From a checkpoint of a small image classifier.
Training: adamw at rate 0.002, 15700 steps, batches of 128, held-out accuracy 100%.
Data: 48750 training examples, 41.2 epochs.
Rows from block 5 of a small image classifier, named by matrix and row number. Rows with one number belong to one neuron. Each number is 200 + 30 x the weight over its row's rms, rounded and kept within 0 to 999. All counts start at 0.
Before each neuron's rows are labels from the 100 images, of 14976, where the neuron reaches its highest value: "colour at peak" is the nearest of a few named colours to the mean colour under the peak. Only what is clearly more common there than usual is listed. The data: simulated stained blood smears.
# fc1: MLP up (model.blocks.5.mlp.fc1.weight, 640x160), inputs 0-159
# fc2: MLP down (model.blocks.5.mlp.fc2.weight, 160x640, transposed), outputs 0-159

colour at peak: pink
fc1.561,184,268,207,187,203,141,242,138,216,205,176,197,133,213,194,226,186,179,198,253,199,220,227,190,235,204,177,156,157,207,211,225,164,174,208,180,211,197,167,225,211,161,166,164,145,167,204,218,258,195,163,142,207,200,213,201,212,179,227,166,218,217,244,182,197,225,222,279,166,230,180,166,237,167,202,161,198,203,201,195,172,201,205,234,158,216,177,218,223,195,139,168,204,196,179,218,246,198,228,181,196,187,153,248,219,211,206,197,140,136,242,201,201,169,230,182,194,161,208,134,239,171,128,200,144,220,201,202,158,221,182,215,226,181,195,189,210,217,208,189,231,186,255,248,202,193,208,182,233,193,179,207,269,144,191,198,218,226,176,189
fc2.561,222,226,192,153,243,215,207,152,152,189,215,232,186,239,248,241,184,246,179,218,171,205,226,176,210,193,234,197,174,228,230,174,196,210,223,212,196,173,203,234,191,239,184,216,227,203,194,179,170,223,172,193,236,202,243,219,164,225,194,170,174,177,244,225,209,159,215,168,203,164,182,189,222,204,207,151,206,174,225,172,230,234,200,151,185,166,261,168,249,222,155,185,196,175,245,203,181,221,235,204,211,218,237,232,201,132,203,185,246,208,256,231,163,214,186,234,193,209,169,256,223,241,165,270,191,146,201,251,166,180,149,219,155,223,210,203,229,198,240,175,163,195,125,173,205,251,185,149,189,159,198,207,177,208,258,159,189,247,185,204

colour at peak: pink
fc1.295,186,150,216,172,232,197,192,165,225,128,190,205,201,171,186,212,192,217,173,144,190,189,174,190,212,208,195,200,160,237,188,155,239,249,185,158,188,199,190,196,164,191,234,172,172,207,190,246,172,215,215,144,181,219,166,223,130,182,188,226,180,198,231,216,148,234,140,173,205,257,231,200,210,183,239,173,178,217,234,99,250,188,206,187,190,180,251,258,203,191,191,222,258,159,171,195,225,145,149,210,235,246,244,187,251,192,205,200,217,182,214,183,177,178,226,224,193,215,182,226,215,221,162,181,170,242,130,233,201,211,222,157,213,214,225,183,187,200,225,183,201,242,196,199,212,172,184,202,206,153,136,152,206,211,176,191,210,221,204,247
fc2.295,123,183,202,184,185,169,259,207,196,223,173,223,258,190,175,250,188,148,214,236,202,188,225,149,200,210,147,203,187,237,214,219,234,234,225,166,247,218,225,195,217,204,218,219,213,192,180,174,174,210,223,224,199,187,214,218,246,199,164,126,175,188,194,222,193,221,170,205,235,146,205,195,194,191,222,157,205,166,155,194,183,172,198,130,206,236,222,133,177,191,179,146,224,216,138,197,199,193,151,210,197,174,245,126,214,175,216,171,179,227,233,171,158,187,221,186,183,230,195,283,152,193,218,179,155,218,210,179,193,230,171,224,200,215,204,171,159,209,251,222,192,138,256,187,196,220,161,219,191,195,179,147,201,230,203,197,213,193,241,225

colour at peak: pink
fc1.545,170,184,176,176,200,191,224,211,173,192,250,281,205,178,223,206,212,187,186,201,246,220,205,202,152,293,162,175,224,155,163,155,176,215,208,220,192,182,210,188,229,228,201,197,172,205,169,192,188,216,168,193,174,154,229,170,191,194,205,211,193,194,231,222,213,176,196,194,224,212,216,161,164,235,222,217,207,219,207,135,225,181,192,244,204,176,246,211,200,197,218,137,296,211,218,133,183,200,223,177,178,169,193,219,223,173,228,157,197,236,196,246,160,228,270,182,186,241,225,246,135,189,180,211,201,244,231,204,247,235,226,231,153,214,185,225,175,160,165,263,232,218,181,232,152,195,195,166,239,238,182,161,224,188,218,185,214,210,207,192
fc2.545,233,202,154,128,159,204,245,243,241,242,182,180,186,191,178,267,196,202,174,235,214,204,230,248,201,209,225,208,184,244,186,161,166,183,196,188,220,221,191,168,223,189,224,91,166,174,210,172,196,191,229,210,208,172,174,218,166,182,133,159,227,191,232,184,167,172,243,131,193,207,174,173,186,152,157,146,193,170,189,215,188,181,220,199,229,208,225,240,247,196,234,210,242,148,212,202,189,212,236,195,176,196,163,205,178,143,271,225,138,178,198,213,142,204,213,199,201,197,161,175,200,197,172,214,215,215,205,181,231,214,203,192,214,176,199,206,215,211,126,228,182,217,199,192,138,184,184,250,216,204,190,180,147,224,178,216,173,165,203,207

colour at peak: grey
fc1.408,133,196,169,227,220,189,242,239,194,192,189,232,229,258,195,220,119,162,211,225,235,189,212,244,213,245,195,232,163,200,220,151,184,250,242,206,203,146,199,215,202,206,156,212,218,197,219,184,192,221,193,182,239,191,178,191,232,193,177,207,259,201,205,187,192,193,155,189,241,251,196,298,178,140,191,271,147,184,216,184,223,169,179,167,228,148,216,155,207,177,202,211,264,184,185,212,185,199,190,172,147,206,210,219,196,186,220,180,200,216,198,210,239,220,216,171,247,237,220,202,217,238,188,172,193,225,199,186,174,169,172,202,173,191,224,171,223,195,280,201,192,220,215,155,190,252,216,211,167,240,209,200,155,162,220,247,164,161,221,214
fc2.408,199,187,186,163,196,162,223,242,210,196,235,124,207,146,205,259,178,197,158,221,156,201,223,224,168,164,170,137,176,197,225,231,236,246,185,194,231,176,200,174,276,210,216,222,214,229,214,166,217,207,197,174,206,176,178,191,161,211,262,184,228,169,210,201,223,201,204,195,188,180,214,218,245,217,228,188,209,217,246,271,209,236,164,265,265,232,217,217,218,184,170,143,191,310,167,174,189,208,170,245,194,143,196,175,206,226,214,177,146,200,190,210,177,130,227,197,167,174,219,209,201,177,224,217,197,204,164,178,195,175,190,200,196,211,193,199,218,223,236,208,194,193,266,200,238,177,200,187,179,180,216,173,201,179,217,207,156,152,179,234

colour at peak: pink
fc1.299,179,165,135,150,216,191,179,200,246,222,231,175,165,235,216,246,150,165,189,182,222,262,232,182,200,170,202,201,208,163,213,198,186,226,199,237,201,200,178,174,223,194,161,174,176,178,177,159,158,197,160,200,185,235,203,180,224,195,209,236,207,161,189,157,165,206,170,226,220,191,225,201,186,176,188,168,187,174,220,207,201,161,214,210,197,204,186,149,157,165,169,124,211,181,198,254,181,176,229,178,126,218,223,192,224,203,215,133,204,199,175,215,185,150,226,228,208,145,204,192,224,206,178,235,138,184,191,208,226,244,140,222,224,176,159,207,204,181,177,197,173,172,198,104,212,170,225,187,222,92,179,197,202,211,243,185,188,191,162,213
fc2.299,230,191,221,198,233,196,265,220,170,251,189,247,162,143,186,223,144,171,204,245,203,206,207,217,186,143,218,176,221,261,215,209,198,243,216,176,180,217,170,216,192,171,215,231,231,178,263,208,203,150,256,234,194,201,226,203,166,199,231,213,181,184,202,278,183,194,225,206,204,211,208,238,205,201,230,198,156,196,195,182,158,162,232,230,206,216,225,104,223,189,203,178,227,240,168,161,169,218,211,226,189,233,229,141,190,204,249,152,177,186,171,155,170,214,203,181,194,183,201,238,167,189,191,216,162,141,229,175,146,164,136,131,196,174,154,162,186,164,206,214,145,194,211,204,185,234,212,201,191,201,228,174,205,226,201,176,189,183,216,217

colour at peak: grey
fc1.371,234,229,185,200,246,183,217,208,214,209,192,169,210,237,204,207,157,185,168,242,141,231,244,197,202,206,222,169,194,205,181,218,185,232,175,194,180,224,217,248,196,209,174,184,216,214,207,215,145,201,154,255,246,159,182,260,164,259,178,233,168,222,203,163,156,189,235,195,210,198,187,204,191,210,174,215,193,175,194,246,220,122,215,198,204,167,217,222,182,235,216,232,192,187,194,257,217,233,205,241,197,195,253,222,154,150,243,217,194,158,215,212,248,147,217,237,203,173,173,171,219,175,210,234,172,210,203,194,181,209,218,191,258,193,201,224,145,199,222,208,233,265,198,196,145,150,202,225,136,164,235,245,209,235,216,201,140,124,183,221
fc2.371,211,167,214,210,206,217,222,206,251,206,203,179,192,205,244,139,170,173,177,139,209,201,217,157,207,157,212,180,218,255,207,172,152,205,207,240,208,147,190,222,200,182,200,160,228,203,161,240,208,173,173,165,231,135,206,181,201,189,199,219,177,208,227,161,260,192,195,194,155,244,236,197,171,241,159,253,216,184,220,180,182,198,209,176,190,195,199,200,263,186,206,273,181,176,180,205,210,200,185,189,191,183,217,128,239,195,207,184,232,230,194,222,160,204,205,229,208,273,203,238,208,194,199,190,164,210,214,205,225,183,213,174,164,209,214,200,176,138,160,222,181,196,180,215,72,230,171,201,175,244,189,191,189,274,238,164,166,200,185,225

colour at peak: pink
fc1.469,181,220,155,135,180,240,159,205,256,190,177,192,212,178,190,185,163,211,266,189,168,163,218,172,256,194,201,253,200,211,200,169,189,196,215,200,206,191,182,223,247,191,165,197,171,198,234,208,226,200,213,181,201,153,223,157,235,230,219,222,267,160,223,252,146,211,196,209,197,176,169,185,192,153,232,144,192,164,144,150,173,216,161,161,180,203,251,211,181,190,183,118,205,170,201,192,283,200,203,154,197,222,210,234,218,188,231,176,253,183,186,154,219,207,216,248,167,180,179,184,207,196,142,155,218,208,178,188,209,188,183,214,242,196,194,254,237,196,237,221,186,179,205,176,202,171,180,145,208,214,155,190,206,195,159,152,239,214,223,187
fc2.469,166,213,170,217,204,178,176,177,188,190,200,268,195,185,247,211,225,154,242,200,168,179,245,213,207,162,221,133,220,229,167,200,208,266,170,219,172,219,191,199,203,153,208,219,193,222,185,179,200,237,181,155,213,223,243,239,256,139,179,222,166,207,259,196,177,266,175,171,201,231,235,227,216,206,172,208,188,145,184,139,196,253,166,159,181,233,252,176,219,178,185,131,190,207,205,186,224,249,214,226,166,188,215,211,230,173,222,239,158,181,189,179,156,219,195,239,181,217,223,173,187,250,203,266,180,211,187,225,216,240,189,193,204,201,220,255,217,161,242,193,148,201,174,193,181,200,156,181,182,190,216,161,204,211,261,156,210,166,189,206

colour at peak: grey
fc1.520,200,219,212,172,166,195,217,230,222,248,217,198,211,208,188,173,137,184,197,235,183,162,239,152,161,181,199,174,196,206,197,190,230,208,183,209,231,230,183,195,178,219,194,248,164,189,226,208,139,176,223,237,252,174,190,222,187,183,182,217,183,170,205,167,182,228,264,168,196,203,191,171,203,203,197,167,210,140,156,215,218,139,256,198,235,197,233,244,234,235,198,244,237,136,247,200,219,225,247,183,203,207,212,199,151,116,230,264,192,136,215,207,223,148,222,226,241,175,199,172,267,161,211,195,146,190,233,220,190,206,200,204,198,197,191,154,174,194,148,185,189,236,217,166,175,192,229,171,165,159,191,230,172,186,197,189,148,157,235,196
fc2.520,185,168,184,278,219,219,197,187,229,177,178,186,186,194,207,190,206,218,159,199,192,223,195,150,239,153,214,262,204,221,225,237,206,211,178,199,196,177,170,235,194,126,161,185,210,187,173,218,246,190,215,136,195,167,222,211,247,188,227,199,207,223,196,220,220,192,175,265,194,158,243,230,209,232,171,198,196,203,234,212,230,260,193,200,177,210,155,151,189,206,200,193,156,216,192,208,215,170,188,185,230,210,203,212,222,239,156,138,206,252,177,147,182,222,184,182,229,241,215,205,197,263,217,188,190,172,166,209,154,129,203,198,175,200,239,196,174,185,215,211,201,155,191,186,61,246,229,219,193,182,226,235,234,207,184,176,218,223,196,215

colour at peak: purple; grey
fc1.25,232,223,188,196,241,201,193,237,201,222,204,124,213,219,246,227,189,223,217,221,243,214,167,223,159,207,204,172,206,161,166,164,187,189,183,207,198,153,199,146,214,203,188,221,176,193,164,215,151,230,194,200,188,243,154,174,162,203,174,251,189,196,189,168,193,215,165,236,195,218,183,201,200,205,187,307,204,207,203,157,249,141,179,168,165,144,180,173,219,187,215,229,248,189,188,185,192,188,186,164,192,200,223,201,172,192,228,229,206,246,224,226,255,187,198,177,242,235,242,245,196,216,253,237,178,171,237,217,186,261,195,221,214,254,155,232,203,131,182,237,169,231,194,197,207,179,193,205,183,228,247,224,154,164,186,186,142,149,223,234
fc2.25,209,191,225,184,239,229,232,214,172,209,152,172,256,171,148,258,191,205,173,196,174,192,166,212,168,195,215,222,251,144,245,216,221,211,205,175,214,209,203,178,280,295,231,162,235,221,238,233,206,183,283,223,172,252,218,188,163,215,214,149,244,167,195,218,206,202,187,223,180,175,227,199,237,223,251,191,179,216,191,246,176,153,226,220,259,234,173,168,145,192,241,202,194,263,161,180,174,221,210,181,190,152,212,168,164,209,170,184,221,196,178,205,220,175,234,206,200,192,195,233,191,205,206,199,165,201,228,129,202,212,176,219,170,189,184,180,180,210,232,214,189,231,226,201,165,216,248,195,186,204,164,181,177,183,145,200,209,150,209,223

colour at peak: pink
fc1.372,159,162,180,194,153,259,167,218,197,170,196,184,188,248,209,185,192,202,169,233,213,231,199,183,173,168,201,203,188,178,210,235,237,219,230,173,211,211,228,245,176,191,194,252,189,221,227,223,220,163,234,165,218,167,201,190,219,195,178,212,212,151,183,164,248,272,239,263,183,187,203,218,247,208,196,202,238,171,229,251,232,221,208,232,204,236,189,219,244,188,195,205,164,145,158,204,162,196,239,176,248,257,249,195,154,195,221,197,273,141,154,179,185,167,193,168,213,187,149,109,245,207,231,193,194,163,207,214,225,192,206,191,181,170,216,195,166,200,163,162,192,165,267,222,166,182,198,194,147,191,208,206,211,224,193,207,206,190,248,237
fc2.372,216,227,232,182,203,142,228,223,212,270,196,169,194,161,176,184,164,200,210,161,217,139,142,197,232,215,240,207,204,167,200,134,168,168,182,253,224,201,231,162,218,217,208,143,206,151,191,178,200,209,207,244,230,158,195,218,155,148,203,170,202,230,206,189,188,202,217,127,188,217,202,162,203,189,213,180,222,181,177,199,149,178,207,180,233,155,226,203,185,224,230,187,216,176,257,192,185,220,188,196,164,174,150,219,227,171,208,203,163,188,225,238,204,150,232,194,164,185,197,162,205,196,179,199,215,219,207,163,204,201,172,183,200,210,194,194,212,217,156,237,195,194,135,194,97,240,203,225,166,186,174,153,137,263,198,150,153,205,229,185